config.toml
model = "CTC audio transcriber"
input = "log_mel"
vocab_size = 30
head_dim = 48
fused_qkv = false
drop_path = 0.1
subsampling = 2
width = 256
positions = "learned"
residual_init = "none"
beta1 = 0.9
beta2 = 0.99
warmup_steps = 1960
weight_decay = 0.07
Rows from block 3 of a small CTC audio transcriber, named by matrix and row number. Rows with one number belong to one neuron. Each number is 50 + 12 x the weight over its row's rms, rounded and kept within 0 to 99. All counts start at 0.
Before each neuron's rows are labels from the 100 clips, of 14976, where the neuron reaches its largest size: "strongest on" is what is common among them; "loudest band" is the band of the loudest frequency at the time of the peak. Only what is clearly more common there than usual is listed. The data: short made-up English sentences, spoken by a formant synthesiser in many voices. In brackets: how many of the 100.
# gate: first MLP gate (model.blocks.3.ff1.gate.weight, 768x256), inputs 0-255
# fc1: first MLP up (model.blocks.3.ff1.fc1.weight, 768x256), inputs 0-255
# fc2: first MLP down (model.blocks.3.ff1.fc2.weight, 256x768, transposed), outputs 0-255

strongest on: reverberation (78)
loudest band: 500 to 1000 Hz (41)
gate.28:33 56 45 66 56 50 28 33 58 35 50 71 54 32 60 32 41 57 47 39 53 49 65 43 28 34 55 49 38 45 58 46 34 52 83 20 51 74 60 54 43 52 37 64 70 47 38 52 49 34 36 52 54 51 40 20 64 69 34 55 44 49 52 53 43 54 64 40 34 43 45 57 50 53 32 39 47 34 19 49 39 34 55 66 30 63 52 34 55 22 69 26 25 59 50 61 60 54 52 62 31 47 63 39 47 60 44 44 47 37 63 32 51 53 52 52 58 55 64 44 53 35 40 48 47 41 48 52 51 72 56 58 53 47 42 42 43 53 35 27 30 49 65 53 37 54 43 54 55 43 31 54 14 48 48 44 31 45 53 38 55 52 22 46 53 44 61 49 31 49 59 51 54 44 44 60 38 63 55 74 44 44 42 51 44 65 36 41 52 30 46 45 37 54 54 30 53 51 60 75 44 50 54 43 51 42 47 46 39 45 64 49 47 54 55 26 47 55 51 49 36 54 57 43 49 41 53 38 58 30 53 25 20 46 58 26 27 44 52 58 52 37 32 47 64 43 36 57 53 37 27 39 36 53 46 32
fc1.28:51 43 34 52 51 41 50 63 55 42 49 62 65 43 33 53 45 39 56 49 54 37 37 54 39 44 59 49 31 52 49 57 61 39 45 63 51 56 38 37 54 55 62 61 44 24 52 38 41 48 63 47 52 54 53 58 29 30 58 43 62 52 28 56 33 49 64 72 41 41 34 43 47 35 44 48 43 39 31 56 45 61 48 65 46 41 58 09 61 75 49 52 37 50 69 69 46 55 66 32 57 56 44 59 55 46 45 65 50 47 39 64 27 51 40 52 38 53 67 38 27 48 60 19 43 37 57 65 12 39 45 49 63 53 51 32 67 60 61 60 40 46 40 55 35 32 38 35 44 41 42 28 53 40 70 53 50 45 41 44 51 42 60 51 60 61 65 51 38 34 46 49 51 55 51 68 45 36 42 52 66 44 42 28 46 43 72 42 44 39 30 45 73 46 53 24 51 64 39 45 39 58 37 59 48 54 45 31 63 30 62 35 55 37 44 54 56 52 46 51 42 43 52 33 43 56 52 45 20 57 41 66 61 52 32 73 37 39 51 33 39 21 50 57 35 47 31 56 49 21 73 58 64 44 37 62
fc2.28:59 44 45 36 50 57 54 38 53 41 61 43 53 66 42 57 44 42 64 62 56 54 48 34 36 65 49 48 51 51 52 56 67 42 49 62 47 49 62 54 31 38 47 46 43 47 43 56 34 43 35 45 45 38 63 41 40 53 48 53 59 42 57 31 38 77 54 59 58 54 73 51 30 62 68 33 46 43 44 44 39 44 37 43 39 27 39 44 64 56 60 77 44 35 80 56 46 28 47 45 42 49 42 51 59 36 45 40 48 67 62 40 52 61 29 56 49 65 63 62 39 53 63 63 62 43 51 65 23 55 35 44 45 44 69 50 35 63 72 52 59 47 56 60 56 36 54 56 56 48 42 53 58 46 73 54 47 59 52 47 80 51 46 47 14 39 37 54 63 40 74 49 45 57 54 74 49 47 63 57 64 46 55 30 52 51 48 26 41 71 67 57 73 55 61 33 52 37 57 47 38 51 67 43 59 42 34 37 35 18 22 36 63 49 35 40 45 54 50 47 74 66 54 39 47 58 43 44 54 54 53 40 48 41 53 29 45 36 38 51 07 42 54 34 53 44 69 44 64 53 68 63 39 54 66 75

strongest on: reverberation (71); white noise (55); pink noise (35)
loudest band: 4000 to 8000 Hz (52)
gate.206:57 44 64 67 73 46 51 52 49 42 42 47 50 37 55 39 39 34 31 48 42 44 44 41 43 46 46 70 32 27 55 73 19 27 50 36 35 80 78 55 43 52 41 49 60 44 45 44 56 49 16 53 68 29 56 49 46 75 36 62 60 39 37 53 53 71 59 34 54 50 69 59 54 40 44 43 42 30 46 45 41 40 51 46 30 45 61 46 67 48 57 40 40 54 20 54 42 48 34 65 41 43 52 38 60 71 32 53 47 54 56 49 49 42 49 45 44 54 53 40 63 47 66 41 43 47 50 58 47 65 68 61 41 57 58 51 41 53 32 45 49 60 36 63 43 53 46 20 50 38 23 56 25 41 17 49 30 32 50 51 42 48 35 64 39 15 71 66 39 57 54 58 55 51 45 64 30 54 51 60 44 51 50 54 66 69 40 48 47 40 37 49 59 58 55 37 40 54 41 58 36 56 47 64 37 40 63 40 48 51 70 35 62 62 65 35 52 50 45 52 41 40 47 52 41 28 57 40 44 42 56 38 37 51 51 44 29 52 36 64 28 46 34 47 59 32 63 52 58 65 34 48 32 50 49 35
fc1.206:63 47 62 57 44 39 61 48 38 50 47 50 39 36 70 35 47 47 49 32 36 41 36 53 42 33 34 55 57 56 60 70 46 46 47 42 25 57 79 52 53 57 57 18 58 45 68 39 53 52 25 41 56 32 42 51 49 59 47 43 74 47 58 51 48 49 59 57 59 39 60 40 34 44 48 42 53 30 61 57 56 46 50 42 52 68 57 50 67 39 51 49 48 56 42 45 39 34 34 58 58 41 59 47 61 72 49 55 53 31 40 61 56 37 68 42 37 64 46 34 61 46 54 38 62 35 36 49 39 72 71 63 43 39 41 33 59 33 72 44 39 56 58 55 44 38 50 53 56 38 40 55 31 33 46 48 14 29 40 57 40 78 31 81 49 47 56 83 35 60 52 61 47 40 40 62 53 60 74 56 46 55 62 52 72 31 45 57 68 33 22 53 50 58 46 64 53 70 52 58 42 57 32 57 46 61 54 43 57 70 53 37 65 52 71 51 55 40 34 69 66 38 45 61 39 46 61 59 33 44 46 58 49 52 49 51 45 47 27 54 36 60 39 32 53 27 77 46 53 54 48 39 39 45 46 44
fc2.206:39 67 52 35 54 39 99 50 48 59 45 65 41 60 65 64 56 53 49 42 53 75 47 57 60 55 68 24 56 44 41 45 45 45 62 49 58 42 45 57 51 38 59 64 44 54 40 68 46 85 53 50 49 55 50 85 41 57 47 44 41 51 55 49 54 56 59 49 45 46 54 69 49 42 44 30 42 50 51 58 65 65 52 80 53 53 48 59 57 48 42 43 72 52 44 47 62 42 53 38 45 54 59 67 50 49 56 76 47 46 73 44 41 50 46 40 71 47 59 46 59 55 53 51 44 43 54 55 53 47 43 46 46 60 48 53 46 49 48 48 54 54 43 56 45 37 57 56 64 43 53 74 24 47 51 68 57 48 44 90 51 57 39 45 62 48 65 26 56 42 62 42 75 46 48 50 45 63 43 23 32 50 49 59 49 60 54 21 58 46 63 55 58 55 37 54 53 60 34 49 54 46 55 49 41 64 61 39 40 39 50 49 50 38 51 25 55 45 64 45 42 48 54 46 61 62 47 40 67 52 54 60 49 57 28 43 32 40 63 60 41 56 46 59 55 62 43 39 52 52 42 53 42 58 67 45

strongest on: reverberation (66); /b/ (65)
loudest band: 250 to 500 Hz (59)
gate.614:27 63 43 43 47 32 46 21 57 31 38 77 44 50 50 49 47 72 34 21 33 53 46 56 41 36 45 52 24 42 69 41 45 49 64 48 45 42 55 52 43 60 41 62 59 44 52 53 63 47 39 46 57 47 47 44 40 75 44 73 43 49 64 56 66 69 68 18 61 49 59 59 59 51 46 47 36 43 37 58 35 31 58 52 44 49 31 40 50 48 69 61 49 36 49 54 59 57 27 57 29 49 64 59 49 49 44 48 49 45 51 48 53 46 42 20 57 48 54 47 53 49 44 59 52 61 60 48 47 56 31 89 42 41 54 52 60 26 31 45 43 50 65 53 46 48 37 56 48 48 53 53 47 26 52 41 27 47 56 51 44 47 52 33 50 44 43 52 21 58 55 35 44 41 49 38 29 52 76 48 27 53 27 63 34 50 34 46 31 39 58 47 41 50 31 51 31 61 50 65 50 46 55 52 51 36 54 54 30 33 66 41 34 67 44 43 50 74 46 32 21 45 48 30 47 51 44 27 59 30 54 63 40 43 61 32 45 40 57 39 41 55 25 58 55 39 39 56 47 30 48 48 35 59 46 49
fc1.614:72 53 68 64 59 52 46 75 49 60 61 45 57 48 45 43 65 35 66 48 50 45 58 70 50 78 43 45 60 47 36 64 68 44 43 58 50 68 41 43 54 60 42 42 50 51 46 36 54 41 61 57 31 61 55 57 50 41 46 42 40 40 45 49 51 39 30 67 34 29 23 52 50 40 48 63 54 51 61 35 71 32 53 51 57 49 61 58 72 56 28 35 56 47 31 32 56 50 54 37 44 53 46 40 60 61 62 64 36 46 54 47 43 55 69 58 62 75 54 54 47 17 53 47 41 44 38 43 52 63 45 35 77 50 41 45 31 48 74 48 53 48 42 62 29 60 64 50 66 52 37 62 42 56 37 63 67 58 62 55 51 33 42 70 58 54 62 59 83 59 50 59 46 41 58 75 73 51 48 50 64 48 51 48 64 58 53 47 80 52 50 57 67 47 57 67 56 41 59 40 42 48 42 39 79 51 58 47 69 48 47 49 65 27 46 54 45 45 48 74 68 57 54 64 60 52 51 43 44 62 53 28 57 69 52 60 62 67 50 62 68 57 55 33 67 41 64 29 56 60 31 55 75 73 60 51
fc2.614:47 49 41 52 54 55 57 62 46 67 55 54 40 38 56 64 55 54 35 69 60 56 35 38 53 35 48 38 40 59 34 42 56 34 38 46 47 63 48 41 76 43 53 48 53 55 38 55 56 75 74 54 65 79 52 49 52 54 19 52 55 65 49 51 18 60 40 79 48 53 67 40 57 28 68 42 64 63 51 70 51 51 37 61 50 63 55 48 55 50 65 47 40 37 43 71 52 47 61 63 60 57 50 46 52 68 36 44 53 50 53 46 69 46 54 62 38 37 43 56 58 31 55 48 44 32 40 58 51 58 43 65 55 51 72 56 54 68 37 49 49 59 57 52 42 37 59 28 53 22 51 23 49 73 36 52 56 40 52 50 54 33 35 38 39 42 43 46 68 33 46 29 56 52 62 49 35 61 34 48 37 58 52 37 51 40 61 34 41 66 44 37 46 54 80 25 85 74 58 45 47 62 55 35 45 63 35 56 47 54 40 43 49 41 47 69 44 31 57 55 43 85 40 48 47 51 32 36 40 66 48 26 53 53 31 64 37 70 40 55 43 50 63 48 41 47 52 34 57 66 40 42 59 47 62 36

strongest on: /d/ (99); "today" (44); "door" (30); "dog" (25)
loudest band: 500 to 1000 Hz (68)
gate.636:37 38 58 66 45 65 42 53 60 59 46 41 39 44 65 42 57 53 57 66 30 40 67 78 35 69 50 25 50 30 53 60 49 47 66 67 53 44 65 53 51 43 57 25 42 33 55 62 44 52 47 40 63 50 63 53 57 39 67 37 37 45 61 65 49 37 50 52 62 46 45 50 53 52 51 63 49 54 47 35 51 48 58 52 41 41 28 45 56 36 51 54 60 57 25 49 43 63 61 44 37 52 42 49 61 52 44 56 45 53 50 50 71 53 55 54 57 52 58 45 71 33 50 56 10 38 33 55 73 58 39 47 42 57 29 51 46 39 60 36 49 72 44 48 60 39 65 70 83 31 46 44 34 57 64 68 48 54 41 38 74 77 56 46 65 56 35 40 61 36 65 72 47 65 61 65 65 42 52 65 48 55 36 54 48 38 50 49 66 59 43 61 54 66 51 34 33 65 36 51 59 71 51 43 65 35 50 63 56 58 78 48 41 35 52 30 46 23 66 64 52 47 61 77 47 59 47 57 48 55 53 56 45 31 34 65 59 50 48 52 56 34 44 46 53 60 61 46 79 52 30 53 62 59 80 52
fc1.636:43 49 35 53 67 53 49 23 40 53 42 37 56 44 25 46 65 15 56 36 41 38 50 38 29 47 42 38 53 46 78 39 28 48 45 54 53 70 50 27 55 60 50 31 70 55 45 43 29 48 62 61 49 52 51 50 61 57 39 51 52 41 45 36 40 41 29 45 38 55 49 50 34 50 26 48 70 49 37 40 63 64 41 69 47 52 50 24 67 43 31 53 56 47 65 50 55 78 49 61 57 65 39 31 55 59 34 47 45 44 51 42 34 62 57 73 48 68 61 53 46 40 57 17 59 54 53 37 43 70 51 58 59 53 56 50 34 59 45 52 38 56 47 20 24 54 39 31 48 33 45 37 60 48 25 44 47 49 52 39 47 31 41 58 57 30 52 60 46 51 43 61 52 60 46 57 45 59 46 53 49 58 36 51 64 52 68 50 58 51 19 36 36 56 49 51 30 56 36 40 45 57 38 65 58 47 29 50 59 66 55 59 61 38 46 43 70 74 71 56 42 39 71 59 51 50 31 55 45 49 37 51 50 57 40 54 57 53 48 48 60 58 36 60 40 56 64 10 37 61 37 58 66 50 61 63
fc2.636:38 36 41 62 27 30 60 47 43 56 55 49 49 62 39 56 21 41 44 55 46 40 30 52 60 32 47 41 41 52 58 30 57 34 56 56 46 31 46 49 67 49 51 46 43 34 55 57 23 57 42 52 55 40 42 37 47 57 36 37 65 40 50 38 50 55 46 57 41 62 51 56 57 44 38 36 55 63 56 61 34 37 37 48 45 36 45 70 35 42 46 64 53 51 48 08 57 58 43 84 40 40 46 65 60 55 51 47 44 59 33 54 46 51 57 58 54 46 56 52 41 54 38 41 50 53 47 65 58 66 27 51 40 47 14 47 65 64 55 61 76 50 41 59 63 43 63 43 23 65 56 64 57 50 55 42 67 59 42 61 65 37 30 70 46 62 38 61 42 60 40 44 39 44 37 35 69 33 43 19 44 59 16 67 65 44 39 42 51 41 65 50 30 32 38 53 62 59 50 63 48 38 54 49 38 59 70 50 46 52 64 36 46 45 22 52 55 57 29 49 79 53 41 43 44 48 70 51 58 66 65 76 66 50 48 70 51 55 59 60 62 41 47 41 46 37 43 57 34 51 58 41 50 47 62 44

strongest on: /d/ (100); /ə/ (96); /eɪ/ (93); "today" (89)
loudest band: 500 to 1000 Hz (45)
gate.606:54 56 61 53 48 57 38 53 65 43 33 48 41 45 70 53 42 68 61 76 66 33 58 64 53 58 55 49 38 36 39 57 38 58 80 48 35 45 66 70 37 53 46 71 23 50 50 59 55 49 38 32 75 51 55 66 54 47 67 29 35 52 59 48 59 67 62 47 57 71 52 53 63 46 53 53 43 53 48 40 37 36 48 53 56 37 34 54 45 56 45 54 29 57 42 67 54 42 65 37 42 44 51 61 57 59 38 63 60 45 62 28 59 40 46 32 59 46 57 40 70 48 54 70 21 20 36 58 63 33 49 54 53 59 39 52 48 43 34 38 64 61 34 52 65 37 71 56 60 31 39 53 33 62 54 53 45 48 43 44 67 71 52 56 54 47 47 34 45 50 55 61 39 42 39 60 28 33 73 52 50 55 39 49 22 45 36 59 51 49 65 58 45 57 55 39 53 58 56 46 36 69 63 42 63 42 39 68 56 52 79 33 47 59 46 25 37 37 59 62 52 57 39 62 29 51 58 44 51 64 46 45 38 32 29 54 53 56 60 50 55 23 44 32 58 50 50 85 56 61 41 67 45 66 53 55
fc1.606:42 50 65 56 67 44 49 68 38 42 42 47 35 63 69 48 57 65 71 62 66 43 61 59 38 69 59 59 49 45 47 63 64 50 59 64 51 44 69 56 44 29 61 63 36 39 80 71 31 51 47 38 64 56 64 63 58 29 64 35 41 62 61 62 72 62 55 68 65 45 55 31 43 35 46 45 54 38 65 42 28 39 57 59 60 55 30 62 46 60 46 62 59 53 39 58 37 40 47 58 60 48 43 42 54 70 46 56 71 46 67 49 68 61 28 21 51 43 40 46 52 57 62 66 34 57 31 56 61 41 65 55 50 79 50 69 59 52 46 43 53 64 52 59 59 33 61 68 58 39 52 48 48 66 64 50 49 55 22 42 66 77 60 51 47 54 21 39 42 42 55 66 27 62 46 39 37 36 57 54 58 48 62 54 64 46 59 52 46 49 49 60 47 53 57 66 42 52 52 47 37 74 29 63 54 37 37 57 53 72 70 54 50 66 46 49 39 53 62 66 54 51 43 59 52 56 59 36 51 70 45 47 53 35 34 52 74 40 44 53 64 64 51 48 51 66 66 84 56 50 57 46 53 67 36 55
fc2.606:58 62 66 39 52 57 33 50 44 29 53 51 33 37 35 54 25 39 56 24 47 62 68 52 39 58 63 48 49 45 40 59 44 58 52 42 41 47 65 75 53 38 79 43 54 53 58 60 60 59 48 41 39 65 55 57 52 58 50 59 51 57 43 61 32 34 69 47 26 76 67 60 60 32 58 60 54 72 41 39 69 42 65 40 45 51 64 58 30 64 41 32 65 63 40 84 53 51 71 58 68 65 42 39 40 50 63 51 64 53 56 40 35 38 42 45 61 61 68 48 45 46 29 34 46 61 51 59 62 48 70 46 50 40 41 67 60 50 27 41 62 58 48 70 51 40 44 57 58 29 42 51 49 42 46 53 34 39 39 49 44 40 61 57 69 72 58 65 48 35 51 41 57 47 42 58 53 40 72 52 62 46 73 74 54 48 68 52 38 52 38 57 61 54 49 44 23 44 60 52 46 55 65 52 51 61 29 48 55 33 37 57 64 52 86 44 69 42 74 45 61 56 62 71 56 53 55 64 48 54 38 58 61 26 45 26 47 50 51 63 34 57 57 55 53 50 32 52 66 66 39 69 55 50 39 49

strongest on: /d/ (100); /n/ (94); /oʊ/ (81); /w/ (75)
loudest band: 500 to 1000 Hz (64)
gate.724:55 47 50 67 49 64 39 49 49 50 48 44 52 48 69 27 59 54 58 56 38 47 65 57 31 56 62 22 39 36 45 62 42 45 52 66 66 58 58 52 49 39 54 57 42 47 48 54 66 30 59 20 50 32 50 52 60 54 56 63 56 44 63 67 48 45 43 60 57 08 54 53 51 56 54 56 42 58 54 60 42 38 62 49 44 64 43 40 50 47 61 45 31 60 43 57 54 48 42 78 53 61 54 67 56 42 56 57 31 21 65 53 45 51 41 52 54 44 46 34 64 30 64 67 53 45 47 47 68 60 35 76 58 56 57 32 55 55 55 32 37 59 60 60 51 53 34 60 53 47 40 47 34 36 58 69 50 71 40 44 38 57 44 44 78 37 59 46 46 56 45 54 66 29 55 56 63 55 66 77 47 42 47 49 49 42 30 49 67 47 59 53 69 55 56 35 34 66 64 77 75 54 52 59 38 31 65 29 50 53 47 38 51 24 45 24 60 40 40 61 62 56 31 64 67 37 61 47 62 34 68 40 39 51 52 62 43 44 50 44 55 57 50 26 38 64 63 30 84 37 29 47 50 48 60 50
fc1.724:51 43 46 52 41 34 44 52 54 50 54 64 36 53 25 64 31 39 56 47 51 44 41 37 63 52 41 66 75 55 60 46 64 41 37 32 32 52 32 40 59 43 49 57 45 44 43 32 27 62 47 46 47 58 54 51 33 57 46 44 50 33 47 28 53 69 42 34 40 79 53 56 57 41 53 50 63 46 50 12 52 37 40 58 57 31 53 48 45 35 24 42 53 43 59 30 47 38 42 28 47 52 57 58 47 57 48 64 61 52 44 52 49 35 67 58 50 73 57 52 41 65 60 48 61 24 49 49 33 50 65 45 36 29 29 41 32 38 50 42 46 23 41 36 25 59 73 35 42 42 62 53 61 62 46 54 38 46 64 55 50 34 35 65 34 53 69 63 57 65 49 36 28 38 60 26 30 51 52 30 30 58 50 48 62 44 34 26 35 40 51 53 40 45 48 56 68 41 36 47 42 52 55 38 50 62 46 54 49 54 71 30 27 73 39 58 29 58 43 57 35 57 50 44 43 67 57 56 43 76 50 38 44 56 39 56 38 46 53 52 18 40 52 49 48 33 44 61 50 50 64 47 34 60 54 42
fc2.724:39 56 58 59 70 55 56 57 53 53 55 38 55 73 44 64 50 35 40 54 59 28 57 60 49 39 72 40 61 49 61 53 52 47 52 32 57 70 36 52 58 58 44 47 53 29 37 35 58 49 35 77 55 49 35 53 56 58 29 40 60 49 47 58 28 49 58 48 54 43 34 61 52 37 29 33 56 37 58 63 56 43 51 53 53 33 62 39 70 52 40 46 56 55 66 31 41 47 58 37 41 29 51 68 51 40 16 43 72 25 46 44 50 69 57 44 51 66 37 58 50 57 52 41 38 56 41 61 40 39 50 44 60 74 46 48 56 46 47 80 29 38 50 33 44 46 74 37 70 31 42 64 42 62 33 44 41 55 59 57 50 27 22 53 47 50 62 61 55 36 52 47 46 65 37 54 52 50 56 39 44 74 45 45 51 54 39 50 41 58 24 44 67 64 40 44 49 50 55 55 39 20 45 35 60 63 28 92 48 67 61 43 72 42 53 45 58 58 60 21 47 57 68 42 35 39 52 56 57 55 57 48 53 48 39 62 56 36 43 54 58 40 37 75 69 53 48 50 32 41 43 40 50 40 53 57

strongest on: /d/ (96); /k/ (67); /ɑ/ (58); /ɔ/ (54)
loudest band: 500 to 1000 Hz (89)
gate.541:58 45 36 40 45 55 29 38 66 47 32 52 40 35 55 21 63 42 46 55 44 40 70 66 38 45 71 54 51 43 64 57 28 51 73 64 44 53 48 38 33 49 49 47 44 36 30 37 44 30 30 56 68 45 46 24 54 49 62 51 40 17 53 50 42 32 46 40 51 47 59 38 57 51 50 43 41 44 58 51 41 54 64 64 50 32 39 50 51 40 44 27 32 40 43 52 44 43 51 52 34 52 50 30 35 53 53 37 52 60 60 39 70 52 67 56 44 33 63 33 41 41 48 53 52 52 50 63 47 58 57 67 35 39 46 21 48 48 51 25 56 45 23 41 23 49 48 43 63 34 46 64 28 42 38 54 46 41 59 37 56 51 50 56 60 30 45 47 42 55 38 40 37 35 43 60 53 54 47 63 36 31 45 71 41 41 22 49 52 39 48 47 55 68 62 31 34 46 50 60 39 48 52 66 48 17 50 55 57 59 48 47 53 42 37 19 59 50 50 57 49 28 53 68 49 41 77 62 61 26 50 38 25 52 65 45 50 35 44 39 41 29 29 43 64 53 40 43 57 41 27 45 40 49 63 45
fc1.541:61 40 49 54 49 43 46 49 40 56 42 43 39 39 34 43 56 39 73 30 49 45 29 60 45 79 35 53 68 55 58 38 62 46 42 73 45 42 53 40 52 60 57 35 46 47 57 29 59 38 45 39 63 40 56 49 71 30 38 53 36 39 39 27 41 52 28 58 37 59 48 21 59 53 67 52 39 53 54 20 65 68 52 45 44 45 39 38 61 64 55 20 63 54 49 28 39 31 64 27 57 49 45 33 24 51 32 38 61 76 45 40 54 64 60 73 34 64 38 45 52 57 47 52 69 58 49 55 38 52 57 76 58 46 43 25 60 32 60 52 50 45 38 55 40 50 40 43 63 46 46 34 52 55 39 36 47 47 40 45 49 35 68 57 53 45 36 63 47 62 33 45 30 45 69 37 40 54 34 42 41 57 38 62 42 34 45 45 60 54 54 45 47 62 60 55 43 48 47 45 35 63 18 69 39 50 49 31 39 66 28 35 35 49 40 57 39 45 55 46 34 42 66 53 53 45 76 47 36 59 56 42 60 56 62 65 50 41 45 32 42 59 55 56 56 44 47 51 47 48 70 69 59 45 54 18
fc2.541:53 47 55 67 42 65 41 50 69 64 59 46 51 47 48 43 45 40 38 37 39 48 65 57 47 28 46 53 44 69 63 34 40 57 54 38 70 52 36 52 20 39 51 48 48 37 51 54 54 48 49 40 39 33 36 40 51 49 57 42 38 47 70 46 51 46 64 55 79 46 30 68 51 47 61 52 63 48 49 20 48 43 42 49 58 66 47 61 44 58 61 40 37 17 62 58 49 60 61 54 68 50 31 39 61 65 42 61 64 58 57 58 39 33 53 34 57 23 64 46 38 52 43 35 46 64 43 30 54 35 52 58 28 33 50 61 50 41 69 37 60 43 59 53 72 56 57 64 80 48 48 69 39 64 54 40 45 67 46 58 53 71 50 48 58 51 58 21 59 48 34 48 27 25 36 59 49 55 49 44 48 34 57 58 37 27 45 62 63 56 44 63 56 46 44 53 45 38 79 34 45 56 33 73 44 45 62 58 46 52 49 47 64 59 29 39 52 41 61 41 77 69 46 46 54 66 46 49 66 52 41 47 50 59 58 23 39 32 43 50 60 55 61 50 57 36 42 53 58 54 57 38 25 31 75 27

strongest on: /d/ (94); /n/ (90); /ɑ/ (70); /g/ (44)
loudest band: 500 to 1000 Hz (65)
gate.492:43 43 57 33 38 51 51 43 82 54 43 27 41 63 75 42 59 41 28 38 37 59 74 70 46 62 63 30 59 25 69 43 45 50 59 51 37 42 51 41 55 54 65 52 48 46 63 66 55 46 65 26 64 50 49 46 48 64 45 50 27 51 59 55 37 39 47 38 42 62 66 59 64 51 66 38 39 49 57 44 40 46 65 44 46 46 34 55 63 43 65 46 42 26 29 61 53 65 48 33 30 52 41 46 32 44 47 30 35 59 70 50 56 44 54 29 52 50 49 42 54 45 36 45 36 48 67 51 56 63 29 45 43 50 55 49 80 38 39 46 68 63 66 49 61 45 44 44 62 49 61 58 38 40 60 68 39 63 47 49 40 52 49 59 72 35 41 54 59 47 49 65 52 27 46 48 20 47 53 49 43 69 57 52 37 43 39 70 61 54 52 60 53 76 57 29 22 38 68 58 71 58 69 45 56 49 50 67 31 57 59 62 56 51 51 40 67 46 72 38 66 54 64 51 40 43 52 39 73 65 33 69 46 69 45 42 46 71 54 63 51 41 50 42 57 57 50 26 45 42 35 58 59 49 75 46
fc1.492:59 44 43 59 55 45 44 54 43 65 43 40 65 49 48 45 57 55 29 46 38 32 27 36 51 52 26 54 53 82 34 43 30 53 56 53 46 45 42 51 16 51 50 49 28 41 40 08 44 46 47 68 37 35 87 54 55 30 60 59 72 32 21 34 60 37 60 52 40 45 41 44 49 50 50 53 84 40 25 46 63 55 45 47 62 58 58 53 42 49 37 26 47 75 51 64 31 71 63 32 41 54 19 51 57 64 49 41 47 39 32 35 37 68 46 60 45 52 61 41 54 51 51 46 61 46 58 41 23 52 62 34 49 33 43 39 55 51 42 60 31 37 46 46 55 43 44 64 49 40 34 36 34 62 49 55 59 33 47 58 66 30 35 33 62 57 65 64 52 64 53 60 36 64 48 48 62 45 44 49 47 49 49 65 53 41 50 53 56 34 30 46 54 60 45 60 64 57 31 54 49 44 55 32 62 38 51 49 65 52 60 43 56 46 55 35 61 36 46 59 41 38 49 60 48 74 62 67 53 49 38 43 47 58 44 57 36 45 62 51 56 52 56 56 35 58 43 59 66 70 50 40 54 59 51 35
fc2.492:57 54 54 81 62 38 73 24 25 40 53 40 45 42 59 45 63 56 75 51 59 50 32 61 44 42 62 66 52 54 42 46 50 70 59 53 36 61 43 67 61 46 51 45 42 73 43 57 50 42 53 50 57 65 42 33 51 38 30 50 50 43 37 40 38 42 51 60 26 50 59 30 64 33 56 48 46 46 43 31 63 32 67 51 41 22 63 56 45 42 43 44 43 36 43 33 55 46 46 57 46 36 69 38 64 33 54 47 42 37 58 36 43 49 36 53 44 52 60 63 30 41 44 51 37 21 47 46 49 62 72 67 71 80 65 44 47 44 46 40 43 57 61 49 47 72 61 59 67 40 78 85 51 32 44 28 46 70 42 34 51 47 61 40 33 64 58 42 66 43 58 51 52 52 46 51 47 66 49 35 50 78 47 54 49 45 52 59 61 54 68 42 50 36 44 32 48 50 30 59 65 68 60 73 50 56 40 76 45 69 56 47 48 61 43 57 70 51 45 49 59 34 63 48 56 39 57 57 45 59 42 31 66 59 48 38 61 63 50 56 44 49 61 41 44 65 59 32 44 70 35 46 50 48 65 64